From a checkpoint of a small self-supervised image encoder.
Model: 7.64M parameters, 32-pixel images, arch resnext, norm groupnorm, activation leaky_relu, depths [1, 1, 4, 1], widths [192, 384, 768, 1536].
Training: 5400 steps, batches of 128.
Data: trained on single printed letters, digits and signs in grey, bent and noisy, 395000 training examples, 1.7 epochs.
Rows from block 4, named by matrix and row number. Rows with one number belong to one channel. Each number is 200 + 40 x the weight over the matrix's rms, rounded and kept within 0 to 999. All counts start at 0.
# convs1: grouped (16 groups) 3x3 conv (model.blocks.4.convs.1.weight, 384x24x3x3), inputs within the group 12-23, a 3x3 kernel for each
# convs2: expand pointwise conv (model.blocks.4.convs.2.weight, 768x384x1x1, transposed), outputs 96-191
convs1.137,222,198,172,215,188,188,199,205,206,221,249,180,155,141,178,265,234,284,162,184,274,248,227,118,176,219,163,180,227,260,177,202,160,152,153,164,0,178,406,348,247,160,186,102,22,230,240,145,143,206,267,235,184,197,194,219,193,201,176,196,214,215,165,144,172,162,166,240,282,214,234,182,113,205,231,221,269,170,254,284,237,182,147,230,217,158,207,166,201,189,220,206,204,207,217,178,184,199,233,210,162,280,214,307,231,156,178,225
convs2.137,191,210,175,216,192,137,176,87,219,143,216,176,175,227,273,229,186,154,144,119,129,198,175,198,143,68,206,107,243,153,221,183,181,239,237,198,260,173,149,122,180,206,229,243,140,178,182,182,194,230,272,198,264,176,180,193,227,190,152,194,148,130,188,183,206,205,75,241,192,180,207,238,175,276,157,230,253,326,181,215,277,215,126,154,279,195,159,119,252,271,157,198,163,355,249,211
convs1.138,171,198,227,217,197,213,193,214,190,198,153,223,286,219,103,173,190,217,209,191,180,233,197,186,205,251,242,228,159,172,190,158,287,201,216,189,223,233,54,213,159,221,288,264,265,155,234,195,269,141,190,161,192,215,227,250,164,151,225,231,247,158,268,209,193,132,213,214,205,286,156,197,147,144,209,315,216,72,165,250,222,280,136,181,131,234,198,255,189,165,177,218,230,214,224,177,190,176,212,150,156,178,234,119,206,224,245,213
convs2.138,138,219,211,170,198,267,137,252,201,158,177,156,135,254,227,186,184,256,136,188,152,163,238,178,254,158,237,239,146,148,200,149,146,134,261,179,260,184,224,156,227,183,241,174,131,225,190,149,185,205,226,250,161,128,201,269,264,171,223,120,200,204,194,123,195,295,185,231,269,269,235,130,265,279,219,172,215,176,203,151,187,249,183,184,230,205,218,111,148,229,215,158,194,253,195,187
convs1.139,210,170,167,233,215,149,174,163,232,227,196,242,119,277,269,201,147,74,175,184,231,150,251,154,180,208,240,219,185,103,190,121,229,312,254,190,68,213,322,69,151,195,221,369,280,235,195,169,174,272,159,196,189,203,130,183,277,155,174,96,225,278,282,260,178,268,123,124,287,82,203,181,203,218,327,176,170,275,136,130,108,148,250,253,275,215,173,193,209,274,185,177,216,205,212,196,229,213,169,139,276,212,128,285,246,228,194,126
convs2.139,180,182,213,161,154,288,228,167,289,181,213,187,146,250,228,119,150,193,93,200,239,265,155,231,147,188,202,164,172,170,198,206,166,209,200,210,176,199,203,160,205,222,266,274,202,205,209,106,227,264,130,248,135,325,120,160,103,199,159,195,169,207,72,213,225,238,294,178,208,186,201,220,225,253,203,236,250,146,178,163,216,223,199,212,193,202,214,205,106,274,45,162,213,223,244,194
convs1.140,168,217,176,201,168,215,264,215,208,207,202,187,175,232,192,208,173,255,167,215,235,206,180,202,220,179,160,205,187,177,259,176,213,204,241,188,124,262,217,315,307,219,251,77,142,230,134,214,191,222,201,208,216,163,244,229,227,277,197,278,187,213,218,218,107,272,235,243,156,267,234,126,153,184,170,141,241,139,249,247,155,222,211,205,195,215,234,171,36,230,214,220,211,207,207,191,216,172,203,212,267,218,145,254,163,179,185,235
convs2.140,264,132,196,175,231,197,150,209,196,199,210,237,187,191,200,123,207,171,125,263,150,159,226,183,180,202,208,252,245,234,100,231,214,197,162,222,265,161,173,234,180,223,169,210,168,179,206,264,163,181,194,221,155,226,236,227,307,124,159,219,198,263,183,185,208,189,201,180,104,103,232,311,202,250,226,153,238,203,211,164,149,220,199,196,227,174,251,116,235,220,188,107,154,210,102,140
convs1.141,193,195,230,205,181,199,184,215,238,200,247,272,161,226,176,151,126,113,217,234,167,196,262,171,153,204,243,210,114,209,213,198,202,278,177,133,215,105,114,215,314,294,98,221,321,211,212,204,221,161,164,207,245,203,197,156,203,170,198,176,250,231,248,245,273,179,147,86,279,148,141,234,242,306,253,177,182,209,87,155,145,188,239,145,290,182,248,179,173,248,183,198,224,203,196,195,201,206,190,212,222,148,221,276,157,162,243,167
convs2.141,280,207,265,298,146,239,172,162,199,185,216,189,222,210,248,286,206,249,197,240,179,232,248,207,254,121,200,136,208,247,228,188,188,185,171,152,175,174,162,150,214,282,263,168,200,250,151,246,142,219,223,192,223,208,294,230,249,182,200,113,188,278,197,168,177,185,229,208,223,235,210,60,159,185,119,187,179,159,256,176,134,224,231,173,161,171,244,225,109,237,110,240,201,87,251,176
convs1.142,191,185,189,198,216,240,182,208,223,151,267,217,219,239,139,183,202,182,228,262,64,169,210,241,168,249,265,151,196,265,256,141,289,214,163,250,296,294,84,242,185,243,153,108,313,205,222,214,183,179,182,184,194,205,222,260,188,233,217,304,209,191,146,227,197,126,195,252,245,135,163,275,195,205,181,159,265,142,138,138,315,261,184,197,253,131,241,191,226,129,222,210,211,195,200,217,193,180,226,182,293,115,146,248,117,202,207,223
convs2.142,325,258,278,238,196,219,178,279,217,263,234,258,202,165,273,235,128,259,101,194,260,233,274,224,236,0,225,222,233,214,248,274,191,162,222,185,181,242,223,90,231,185,137,142,199,243,162,340,145,263,190,178,252,204,234,201,268,255,158,198,206,132,150,140,210,221,170,205,88,208,199,244,230,203,199,95,151,216,242,252,136,183,105,255,197,216,258,125,96,177,185,231,222,136,215,241
convs1.143,170,214,193,203,188,188,209,230,189,218,205,222,176,231,111,193,168,195,191,228,213,224,179,227,228,244,167,162,243,260,172,195,201,215,193,178,284,144,114,257,226,264,228,274,180,160,166,207,190,237,205,202,174,180,228,161,195,295,184,185,171,190,240,199,217,176,245,225,219,235,247,153,132,244,215,196,257,181,191,202,191,268,174,174,153,250,194,198,113,244,207,180,210,183,209,184,206,180,195,238,194,173,190,237,203,205,160,226
convs2.143,200,234,176,263,192,227,222,238,210,255,180,242,254,240,263,193,176,210,245,205,244,152,197,280,273,196,238,199,204,192,212,178,171,269,188,208,266,244,227,207,213,179,190,214,215,245,188,163,193,129,182,173,230,294,237,164,199,268,237,182,156,206,205,230,194,221,208,198,234,241,259,174,188,146,187,224,196,230,238,178,217,200,202,185,185,226,248,233,148,206,175,274,204,280,167,206
convs1.144,233,193,205,235,177,139,212,255,114,207,214,198,224,175,223,190,173,153,219,137,218,293,192,95,170,191,215,245,228,208,191,257,241,102,142,287,200,227,259,234,214,145,195,207,160,206,170,191,216,177,174,222,213,197,234,235,222,236,200,195,142,163,193,210,179,264,171,184,260,193,172,238,160,240,285,101,145,231,244,201,162,221,263,173,107,226,213,92,308,211,220,174,153,136,174,284,220,201,220,252,193,200,189,201,179,189,178,163
convs2.144,219,158,255,192,302,302,187,238,279,173,137,258,205,165,265,155,169,289,290,267,178,96,169,160,230,241,204,196,236,224,116,179,225,122,129,185,196,241,169,154,197,237,133,279,181,219,168,212,204,149,232,212,178,252,174,192,143,149,306,207,170,176,220,211,166,98,223,200,169,318,191,106,205,301,266,142,229,129,189,248,161,192,203,129,256,224,121,212,225,203,206,142,190,166,306,178
convs1.145,169,210,198,189,210,216,169,184,216,176,199,199,185,208,192,212,167,208,195,232,171,231,184,209,202,181,233,221,179,214,149,192,170,194,194,183,169,180,223,147,274,240,170,185,188,190,157,235,186,241,201,205,200,153,230,180,171,215,182,199,187,221,187,213,206,190,194,184,215,198,204,232,162,139,240,331,167,146,266,157,246,223,149,145,182,226,173,234,233,232,175,213,169,271,220,220,177,188,225,177,206,210,180,226,217,204,189,181
convs2.145,205,208,219,215,167,231,210,150,242,203,180,221,119,236,147,146,187,225,242,179,281,248,235,123,190,206,206,231,146,166,196,161,194,165,215,218,241,172,179,224,252,177,258,233,268,231,161,166,168,145,156,174,168,280,126,194,158,286,199,210,236,144,190,195,147,236,214,204,288,212,187,133,138,237,199,188,216,140,140,224,166,215,160,177,205,165,261,166,130,218,270,228,207,171,164,223
convs1.146,221,184,169,261,186,203,207,196,205,210,209,195,209,223,231,180,210,164,179,230,208,213,195,221,188,186,171,231,205,188,179,162,153,167,186,185,215,210,190,193,212,161,218,196,221,183,209,213,187,197,193,179,206,219,195,189,212,226,222,201,163,203,179,188,209,232,198,251,173,193,197,189,127,200,161,195,243,183,177,274,182,221,236,207,172,200,201,204,168,167,195,196,186,157,229,225,227,200,202,220,206,152,201,218,217,184,171,165
convs2.146,193,164,224,167,204,154,180,259,245,233,172,240,179,153,264,208,189,223,190,211,192,190,202,209,319,242,200,212,246,221,180,102,121,198,193,197,198,183,166,164,147,241,194,221,157,127,399,236,196,236,142,159,203,205,243,192,148,200,200,215,180,218,193,253,254,192,199,218,242,151,230,222,202,148,205,174,225,206,216,202,194,162,205,219,183,169,207,257,164,252,108,200,198,225,161,195
convs1.147,240,180,259,192,198,216,191,218,179,209,214,215,200,203,216,172,195,180,206,160,200,226,191,206,211,170,234,213,164,228,177,206,213,149,247,222,216,179,222,179,222,161,204,205,231,217,214,183,185,226,214,210,198,196,137,164,258,189,194,223,199,173,226,155,191,201,239,192,203,181,215,160,124,212,237,217,209,166,100,183,192,179,194,194,219,263,208,189,194,193,155,180,171,196,264,178,199,210,192,206,202,222,233,178,212,201,243,160
convs2.147,153,228,179,147,203,202,252,220,123,228,149,197,180,180,63,201,124,287,253,184,267,168,203,175,191,208,194,188,216,183,290,204,187,200,174,211,277,237,204,183,84,166,188,220,216,265,238,272,117,247,196,183,219,198,117,202,134,138,209,222,186,196,353,248,218,151,159,196,236,136,219,185,150,146,206,119,143,181,228,244,242,199,217,225,181,240,143,263,172,204,244,179,268,113,118,209
convs1.148,210,211,194,217,191,214,177,172,216,191,231,180,203,232,194,194,224,198,209,209,210,206,220,174,211,220,188,219,197,190,186,207,168,218,214,209,190,180,213,166,197,206,161,223,235,189,211,221,232,211,183,164,190,187,218,168,204,185,229,183,198,225,224,210,191,200,240,210,165,179,208,216,221,163,188,164,178,243,208,224,166,164,220,178,208,225,160,199,186,232,207,214,240,209,197,183,184,226,174,209,230,190,201,187,186,196,242,203
convs2.148,194,152,153,165,237,177,184,198,265,205,154,209,176,195,171,225,209,224,204,95,226,252,112,237,129,204,224,220,259,175,211,209,189,182,189,217,266,215,182,202,195,184,205,148,245,220,125,196,222,200,170,243,179,193,226,181,158,192,135,181,189,170,158,203,154,209,242,163,173,170,250,234,170,182,182,211,279,238,196,209,180,230,286,268,231,228,185,272,153,154,179,208,169,221,288,183
convs1.149,154,270,206,223,165,149,210,207,208,190,213,220,193,218,187,234,182,164,209,235,197,214,211,142,190,176,214,221,229,167,248,187,193,228,139,178,207,178,209,190,211,187,156,214,233,174,222,214,210,196,205,229,210,201,233,203,199,157,193,173,185,184,230,242,208,158,175,213,186,205,214,179,185,216,262,180,179,204,196,218,149,216,179,187,168,251,229,188,241,187,199,166,218,215,173,244,234,206,177,222,201,208,193,208,202,195,194,183
convs2.149,211,131,154,211,294,150,237,308,200,163,157,181,188,208,165,163,196,283,142,150,224,168,265,222,192,213,213,190,255,149,214,238,187,205,138,154,226,208,166,257,162,192,138,199,224,218,169,201,186,191,163,182,212,189,190,184,104,177,248,192,199,147,185,247,184,184,240,206,148,252,277,186,207,236,204,147,216,215,162,244,206,235,256,156,302,181,204,119,206,209,244,188,189,190,207,217
convs1.150,188,168,251,144,194,168,209,222,181,207,183,199,166,231,150,229,178,214,191,197,242,212,201,203,207,235,196,180,157,219,203,251,180,199,172,188,166,200,209,246,192,173,196,191,226,193,204,203,187,195,192,195,172,199,177,201,203,147,264,186,229,191,193,162,227,195,232,193,191,193,216,199,181,231,211,191,305,150,205,218,224,210,169,190,206,167,224,176,169,231,168,204,171,176,231,215,232,157,206,189,198,231,192,186,173,197,158,198
convs2.150,172,199,163,250,129,200,195,148,217,237,236,173,211,179,174,180,202,127,154,240,198,194,222,184,169,156,180,196,210,174,188,182,207,251,184,236,150,230,294,193,241,231,226,219,176,201,240,252,185,199,212,190,142,178,252,196,128,217,256,157,202,210,250,246,207,88,207,191,212,173,202,134,233,176,116,188,158,212,240,214,211,250,175,170,181,203,205,264,219,196,187,247,331,194,112,283
convs1.151,228,182,205,195,228,215,196,186,176,205,194,198,187,223,178,204,189,194,197,223,189,181,214,229,193,198,186,204,177,169,164,251,206,210,180,199,219,181,227,206,207,181,164,194,219,197,210,224,207,202,210,173,197,192,221,193,204,207,205,195,244,226,184,194,184,196,204,181,213,223,199,232,217,181,163,139,172,144,247,320,260,202,171,209,214,195,224,170,199,199,185,235,173,214,153,166,194,232,282,182,214,226,217,200,193,204,187,205
convs2.151,243,232,188,180,187,238,214,203,245,208,140,241,164,224,246,241,175,215,217,178,137,202,256,180,174,193,239,199,192,220,219,188,216,224,134,209,172,243,245,160,245,187,278,215,219,173,172,155,226,229,163,197,200,193,190,114,257,159,171,191,167,209,217,191,213,179,226,200,204,199,194,176,209,249,221,211,224,122,209,235,175,157,196,181,261,207,197,148,214,239,158,153,266,183,179,183
convs1.152,197,200,160,190,217,204,232,201,172,198,184,231,224,201,200,195,181,202,198,182,208,233,188,176,209,184,220,167,236,215,179,185,175,215,174,214,215,217,157,196,179,252,207,206,147,176,211,184,188,226,188,213,178,204,167,241,192,237,170,161,192,188,217,230,187,172,185,210,214,214,184,236,161,254,174,239,158,260,201,219,175,232,231,179,221,127,210,176,226,253,174,231,182,202,192,223,223,207,194,216,151,207,185,229,170,199,205,202
convs2.152,209,156,158,239,203,273,302,192,228,192,224,254,282,190,167,209,205,213,274,195,231,205,131,172,199,289,193,137,299,152,220,181,261,246,199,207,172,210,200,206,245,224,298,191,294,277,156,129,188,201,199,186,202,285,128,224,146,220,151,236,215,240,170,128,209,240,198,161,264,220,180,178,187,195,215,192,167,231,194,202,220,248,248,202,197,237,315,335,184,183,222,268,200,273,221,207
convs1.153,174,193,245,156,220,145,271,202,197,231,208,179,185,191,178,200,233,195,215,218,208,185,172,204,189,240,165,268,227,236,172,256,163,157,167,213,171,181,194,259,251,183,229,242,159,203,217,249,199,206,181,208,186,229,205,212,187,199,181,174,197,226,179,207,205,212,195,224,252,138,318,194,197,259,179,227,262,182,149,168,124,205,231,134,194,174,212,132,169,224,188,206,164,247,202,235,202,200,161,213,203,237,166,190,186,230,223,204
convs2.153,181,237,257,227,156,232,275,314,125,196,199,207,348,239,221,164,194,203,229,168,201,238,180,194,218,204,218,168,277,214,199,215,172,186,167,224,77,216,192,184,181,199,214,287,161,216,287,210,153,276,219,222,262,236,178,196,197,214,271,237,206,201,261,214,211,151,182,189,171,163,160,224,192,250,256,260,193,328,251,221,286,217,200,168,150,193,240,175,190,168,205,161,197,173,184,189
convs1.154,215,192,207,179,204,175,217,206,221,187,207,196,216,211,207,206,189,185,177,219,192,203,199,199,170,184,219,180,246,213,163,200,216,184,151,183,237,167,211,190,193,224,205,215,196,194,189,201,181,217,192,219,211,188,167,243,197,189,205,218,220,166,195,233,155,211,208,231,207,221,191,188,172,217,243,229,228,185,200,192,159,203,223,208,162,237,150,190,214,198,227,195,197,178,216,225,198,194,184,185,174,176,203,220,189,216,214,178
convs2.154,175,193,186,248,137,206,176,136,253,187,206,255,203,216,230,222,222,200,224,169,228,213,211,171,178,233,216,190,154,186,189,155,215,199,220,195,162,136,169,201,272,169,249,167,189,174,217,163,197,235,268,189,188,217,245,246,210,280,244,178,248,270,193,198,162,247,271,151,181,254,224,218,214,185,175,182,195,232,156,179,192,183,162,196,270,193,201,218,209,193,290,167,156,216,192,214
convs1.155,149,242,194,211,239,152,194,203,235,206,159,211,235,201,162,179,215,202,177,148,213,191,232,190,220,261,177,204,223,146,220,153,139,255,210,247,170,248,205,224,214,187,177,125,239,196,210,206,220,210,195,220,151,222,219,188,154,200,214,226,206,199,201,210,243,229,205,169,207,210,207,196,167,162,183,239,229,186,201,253,135,255,209,130,175,162,244,187,227,236,182,194,229,203,196,214,197,221,196,210,191,210,246,199,164,191,203,231
convs2.155,142,184,237,181,236,181,245,169,179,188,226,233,195,157,224,134,232,225,114,220,163,192,192,248,206,215,212,169,202,196,185,168,135,215,204,208,212,167,171,138,261,188,126,179,287,230,236,253,190,227,245,187,229,256,186,107,197,282,285,250,222,111,140,231,134,255,201,180,141,141,172,235,244,155,217,102,165,293,191,167,172,165,263,201,216,173,228,65,187,183,151,243,168,229,238,206
convs1.156,168,202,193,160,196,192,195,193,221,219,198,219,227,192,181,200,198,186,224,193,199,189,236,210,170,182,206,176,179,233,163,196,171,183,168,181,145,224,184,187,214,232,226,173,180,204,214,192,214,196,198,214,185,203,174,199,188,209,211,201,193,199,182,199,206,198,215,190,234,202,211,203,175,196,200,198,148,205,214,174,157,197,186,191,217,189,178,249,211,197,191,180,180,202,254,205,223,201,179,212,191,226,211,197,200,235,185,179
convs2.156,153,143,202,228,244,201,226,236,161,220,198,260,211,251,238,231,187,156,190,196,201,256,170,215,166,160,179,134,212,211,213,249,262,210,193,232,214,164,227,198,260,235,206,190,206,128,189,202,225,185,185,199,212,190,232,204,211,206,262,239,216,163,191,224,234,169,202,187,217,216,246,236,171,167,212,153,208,223,197,202,164,237,119,271,234,182,175,169,209,272,225,202,238,234,195,229
convs1.157,199,232,157,192,202,219,223,232,158,220,175,215,211,183,189,184,220,218,238,128,215,200,178,196,185,254,191,242,218,172,197,154,180,215,188,186,185,211,194,214,221,206,193,178,212,184,234,197,207,203,176,250,165,235,239,195,207,207,208,194,217,216,163,205,200,235,184,178,218,196,208,200,206,219,202,170,212,235,172,246,149,206,198,205,209,165,206,194,187,191,195,218,242,184,179,218,211,201,176,217,236,187,173,198,170,211,190,222
convs2.157,186,233,187,176,243,187,323,170,163,169,188,115,118,189,245,156,267,289,211,242,181,230,264,170,228,174,252,214,156,176,190,181,115,164,197,209,180,222,118,209,203,182,258,190,183,189,245,227,234,189,258,195,163,266,285,117,159,116,225,181,169,149,155,284,153,247,171,232,159,216,190,181,192,221,255,221,236,260,219,208,225,228,219,179,275,262,198,84,130,205,197,138,173,178,216,197
convs1.158,184,233,257,170,202,118,212,216,221,187,177,208,184,222,168,235,188,191,152,200,284,192,228,179,205,165,174,207,187,202,149,225,258,162,269,222,173,193,224,178,178,202,253,200,174,177,188,219,171,197,178,224,204,205,182,205,224,149,225,237,233,206,164,218,191,188,202,170,219,177,182,221,162,204,202,264,273,149,146,238,282,201,179,149,161,290,280,161,216,204,189,214,185,195,229,255,216,166,196,204,199,209,250,165,184,176,193,219
convs2.158,216,186,228,177,157,168,198,183,180,202,191,208,176,208,121,185,239,218,95,260,180,201,123,220,219,146,185,269,124,154,189,186,180,91,138,221,178,152,196,160,215,188,199,281,229,219,228,258,167,114,200,249,142,136,239,131,131,229,302,247,176,234,248,202,240,242,161,181,212,258,208,135,261,183,151,239,139,174,211,197,195,202,193,175,214,140,175,205,190,213,210,166,239,230,225,257
convs1.159,199,205,182,260,160,152,249,222,170,216,156,194,224,236,172,191,224,201,170,174,253,223,198,170,229,172,206,179,226,225,198,218,182,164,188,273,178,240,203,258,224,163,208,236,226,203,163,188,204,176,242,222,233,165,195,208,204,216,227,163,230,214,197,216,232,178,168,178,231,183,239,226,78,186,263,194,295,107,168,245,213,266,207,128,165,230,172,173,232,221,195,220,216,178,210,191,203,219,199,204,149,196,222,196,196,190,235,195
convs2.159,218,269,283,238,243,195,236,307,171,201,237,223,329,150,185,230,198,116,153,253,174,193,276,250,241,112,239,227,201,217,292,231,182,208,189,163,222,205,162,230,200,249,215,193,314,182,54,294,149,302,198,183,237,212,222,165,240,192,188,154,179,163,208,152,210,140,143,191,190,222,203,267,190,171,176,156,166,236,128,214,204,171,196,200,197,155,202,146,261,185,239,199,282,196,238,232
convs1.160,192,212,162,193,218,216,187,209,187,208,195,201,206,217,210,194,193,196,199,194,203,194,221,200,187,237,151,196,175,198,194,201,173,178,215,204,193,224,186,222,204,211,197,181,191,199,198,212,195,232,173,202,188,182,188,185,206,196,187,207,188,212,193,201,198,197,217,177,200,198,179,183,216,209,198,253,144,263,211,207,220,205,152,205,226,219,213,189,232,221,202,229,202,228,216,191,205,175,212,194,228,188,188,213,193,190,181,213
convs2.160,189,204,186,186,256,242,201,202,188,179,159,220,249,235,196,165,189,227,222,225,178,148,239,197,204,228,211,215,207,225,170,194,233,210,162,185,291,188,174,221,197,202,181,191,227,221,203,204,208,215,247,224,195,167,170,237,244,207,200,200,193,235,178,200,204,219,214,170,218,205,231,203,183,208,206,170,180,227,165,171,208,201,220,226,204,229,133,239,191,226,200,215,214,226,149,244
convs1.161,198,221,175,210,226,199,226,196,205,225,208,207,189,227,188,207,199,183,221,194,160,200,236,176,210,228,194,190,206,213,224,152,211,202,195,249,222,203,190,208,223,185,187,196,196,215,225,217,250,166,222,210,192,201,214,192,167,182,182,181,240,192,208,202,184,215,184,195,162,210,224,206,188,216,167,158,211,211,172,152,199,200,158,178,138,291,205,184,203,237,179,183,237,173,172,238,220,189,155,194,259,214,187,207,207,232,196,201
convs2.161,200,164,211,189,226,269,217,234,206,192,185,222,269,153,215,217,159,276,226,235,261,222,116,246,217,204,215,206,193,130,218,205,235,256,234,162,249,132,177,233,235,223,150,221,158,142,223,247,192,199,146,231,154,234,257,214,193,175,258,231,261,191,255,223,157,225,124,205,227,259,181,182,222,183,231,134,199,292,214,132,202,224,173,132,283,184,197,196,175,231,174,151,145,184,173,292
convs1.162,169,205,195,201,197,228,181,186,181,188,203,199,180,196,182,202,161,194,238,247,132,219,222,205,170,145,193,198,172,192,177,269,170,190,214,207,171,216,187,175,167,244,225,203,187,187,194,244,220,225,203,179,194,177,206,218,157,198,203,222,213,180,198,214,224,191,221,196,154,174,222,271,248,185,181,194,159,206,235,291,164,199,156,155,236,253,206,167,237,260,222,185,195,216,210,198,214,201,187,159,156,203,223,233,202,202,158,188
convs2.162,203,149,176,172,206,237,289,255,194,157,269,278,201,274,234,260,154,271,266,171,203,171,209,239,194,159,229,188,230,190,180,203,218,205,124,230,240,215,131,204,255,247,247,164,244,175,167,212,214,167,178,200,227,248,216,199,116,197,161,243,215,203,254,241,163,188,181,202,187,274,248,276,184,173,222,263,164,266,165,241,197,222,213,175,218,246,154,218,233,143,217,233,179,141,258,166
convs1.163,197,195,189,226,209,179,188,185,204,168,232,216,216,226,182,195,168,200,195,221,176,182,222,209,191,179,222,189,185,263,162,178,206,249,211,225,206,192,191,182,224,179,183,207,219,228,181,213,209,224,189,190,164,209,187,187,188,171,237,210,227,179,195,220,208,160,191,205,213,211,195,231,202,174,165,200,214,216,193,181,179,195,138,165,159,270,197,207,248,239,216,144,236,157,249,198,207,169,201,201,188,200,227,226,223,221,179,199
convs2.163,228,236,193,175,145,212,228,190,221,202,215,226,192,182,200,218,159,245,292,218,254,229,213,163,264,166,222,208,189,166,250,183,205,285,140,212,198,198,200,191,179,214,154,194,213,227,212,218,205,260,186,220,226,267,192,160,167,149,183,205,232,115,224,268,146,166,202,186,146,230,180,197,201,181,233,229,222,160,242,260,191,145,251,169,310,248,189,198,228,239,275,238,178,114,187,166
convs1.164,212,189,230,187,212,222,209,195,235,182,231,193,187,202,207,179,220,205,210,206,174,213,192,217,170,209,226,272,201,138,112,201,201,210,191,229,210,218,219,174,189,206,195,191,213,183,231,215,197,220,180,210,195,230,196,195,169,200,176,235,179,196,223,193,177,220,221,216,205,187,189,238,122,255,186,230,163,184,186,169,211,163,175,193,205,227,202,182,192,175,173,217,198,237,217,193,196,178,159,189,233,179,186,214,181,211,229,215
convs2.164,146,199,225,238,150,261,282,227,134,189,255,201,170,181,220,204,203,253,257,205,220,149,211,236,174,140,212,172,212,201,245,239,152,185,243,191,212,199,197,287,171,197,223,226,162,230,317,215,159,204,257,158,182,231,218,213,181,160,206,189,199,233,161,236,193,219,220,225,165,244,141,188,182,181,202,221,170,171,140,221,227,196,212,145,158,196,162,200,216,243,171,179,150,238,246,210
convs1.165,201,209,230,141,227,207,228,149,211,211,204,215,183,192,208,228,177,204,190,185,214,184,161,226,221,236,232,176,170,197,197,204,145,259,271,211,204,231,203,203,206,196,186,189,207,186,235,202,197,202,228,187,188,216,209,207,155,196,182,195,213,207,248,212,232,220,203,205,211,179,168,189,227,253,204,219,233,219,135,104,204,213,168,176,169,210,166,241,232,193,194,227,184,189,236,186,235,153,206,185,171,226,184,190,230,242,191,197
convs2.165,146,209,132,263,130,183,197,265,181,211,131,239,135,180,172,192,220,218,280,218,173,171,184,145,182,144,189,226,192,206,168,171,236,163,198,204,140,213,264,148,192,218,206,227,179,250,234,179,197,204,216,169,97,260,264,245,252,186,232,196,244,131,236,175,155,251,164,200,243,78,208,200,215,193,209,230,174,227,211,194,181,237,186,174,251,209,273,191,150,205,80,179,208,257,265,158
convs1.166,184,200,176,183,198,207,192,212,207,190,224,200,183,205,188,219,179,203,211,201,177,170,190,222,176,198,221,142,220,247,173,206,236,206,197,164,170,192,187,211,226,191,196,199,210,202,207,227,174,223,189,182,186,215,155,190,233,190,226,161,218,213,168,232,190,182,204,186,191,168,197,230,172,279,167,215,205,205,234,207,145,164,169,199,215,197,170,181,260,233,177,166,208,211,250,217,183,208,167,195,210,211,190,177,222,219,190,220
convs2.166,184,183,201,225,106,178,227,223,190,182,267,203,228,198,174,219,160,189,194,181,242,175,255,142,219,134,252,165,208,98,220,165,195,248,202,194,216,191,196,202,213,214,155,168,160,180,255,178,222,238,192,159,192,184,199,176,139,230,158,172,231,129,190,279,187,182,188,224,201,235,188,158,180,240,226,180,171,232,238,184,209,196,178,223,206,241,201,220,168,207,236,313,185,167,221,159
convs1.167,250,199,208,195,202,190,175,194,217,214,196,195,212,198,185,171,216,195,216,206,205,213,190,219,178,207,185,191,171,249,159,242,190,157,182,184,205,197,196,216,209,190,229,164,242,199,222,193,189,204,209,217,188,230,228,179,227,184,158,204,188,231,170,201,190,187,177,230,203,246,207,190,147,69,156,267,269,311,179,285,173,191,238,214,141,207,212,258,153,181,173,191,181,202,190,253,215,214,175,194,184,235,178,194,183,212,199,220
convs2.167,223,180,167,199,214,200,235,210,206,193,245,169,174,157,256,179,207,221,305,242,226,280,167,262,244,194,183,160,223,137,221,167,182,203,218,221,133,179,189,191,187,171,259,200,171,216,255,235,183,160,193,203,128,212,200,186,228,179,151,193,180,230,189,224,240,274,183,214,164,225,163,230,192,204,203,188,223,232,272,190,215,210,235,204,216,180,196,229,214,206,168,260,193,261,199,190
convs1.168,169,212,197,115,261,260,249,181,170,165,188,213,214,225,195,209,209,212,199,197,228,196,222,203,204,187,202,204,234,200,232,223,240,147,178,181,185,216,212,199,190,209,184,206,190,179,211,162,210,164,146,192,148,272,189,156,157,139,148,139,226,184,248,254,254,163,145,193,167,261,222,196,213,174,208,163,214,212,214,198,171,244,199,197,254,225,153,201,147,195,201,201,224,198,187,210,209,214,185,166,225,201,219,220,155,191,214,207
convs2.168,185,197,199,165,174,185,173,258,179,168,156,196,215,177,182,242,207,206,163,235,183,186,192,147,212,192,189,235,191,244,208,220,212,250,229,208,255,221,142,191,235,176,205,191,166,183,193,228,209,188,194,204,238,218,231,178,209,233,224,249,194,193,176,230,223,234,180,200,190,196,223,256,198,170,187,164,160,248,190,204,248,176,229,182,284,150,152,135,191,184,145,205,168,204,183,162
convs1.169,159,270,199,227,131,232,269,168,230,177,232,211,214,188,190,237,183,194,225,175,242,198,188,195,209,197,213,230,197,193,193,158,185,146,235,209,231,160,190,189,185,189,171,240,234,146,205,89,157,369,296,200,181,201,188,106,141,204,343,240,213,194,190,177,238,189,161,213,171,233,109,263,196,206,216,232,207,146,190,211,247,169,243,123,254,169,232,180,242,168,196,191,183,243,154,209,184,185,209,201,196,197,227,167,226,207,209,185
convs2.169,144,205,196,241,169,190,257,287,209,169,273,170,209,147,226,153,231,130,217,207,301,201,148,215,203,111,233,193,212,184,190,226,175,234,141,174,190,190,159,189,221,185,158,239,201,220,202,195,185,212,198,216,195,188,221,297,142,137,222,247,238,237,249,221,186,171,163,195,227,246,248,276,165,208,263,234,174,157,259,211,201,173,269,206,234,225,191,132,212,189,285,219,210,185,264,199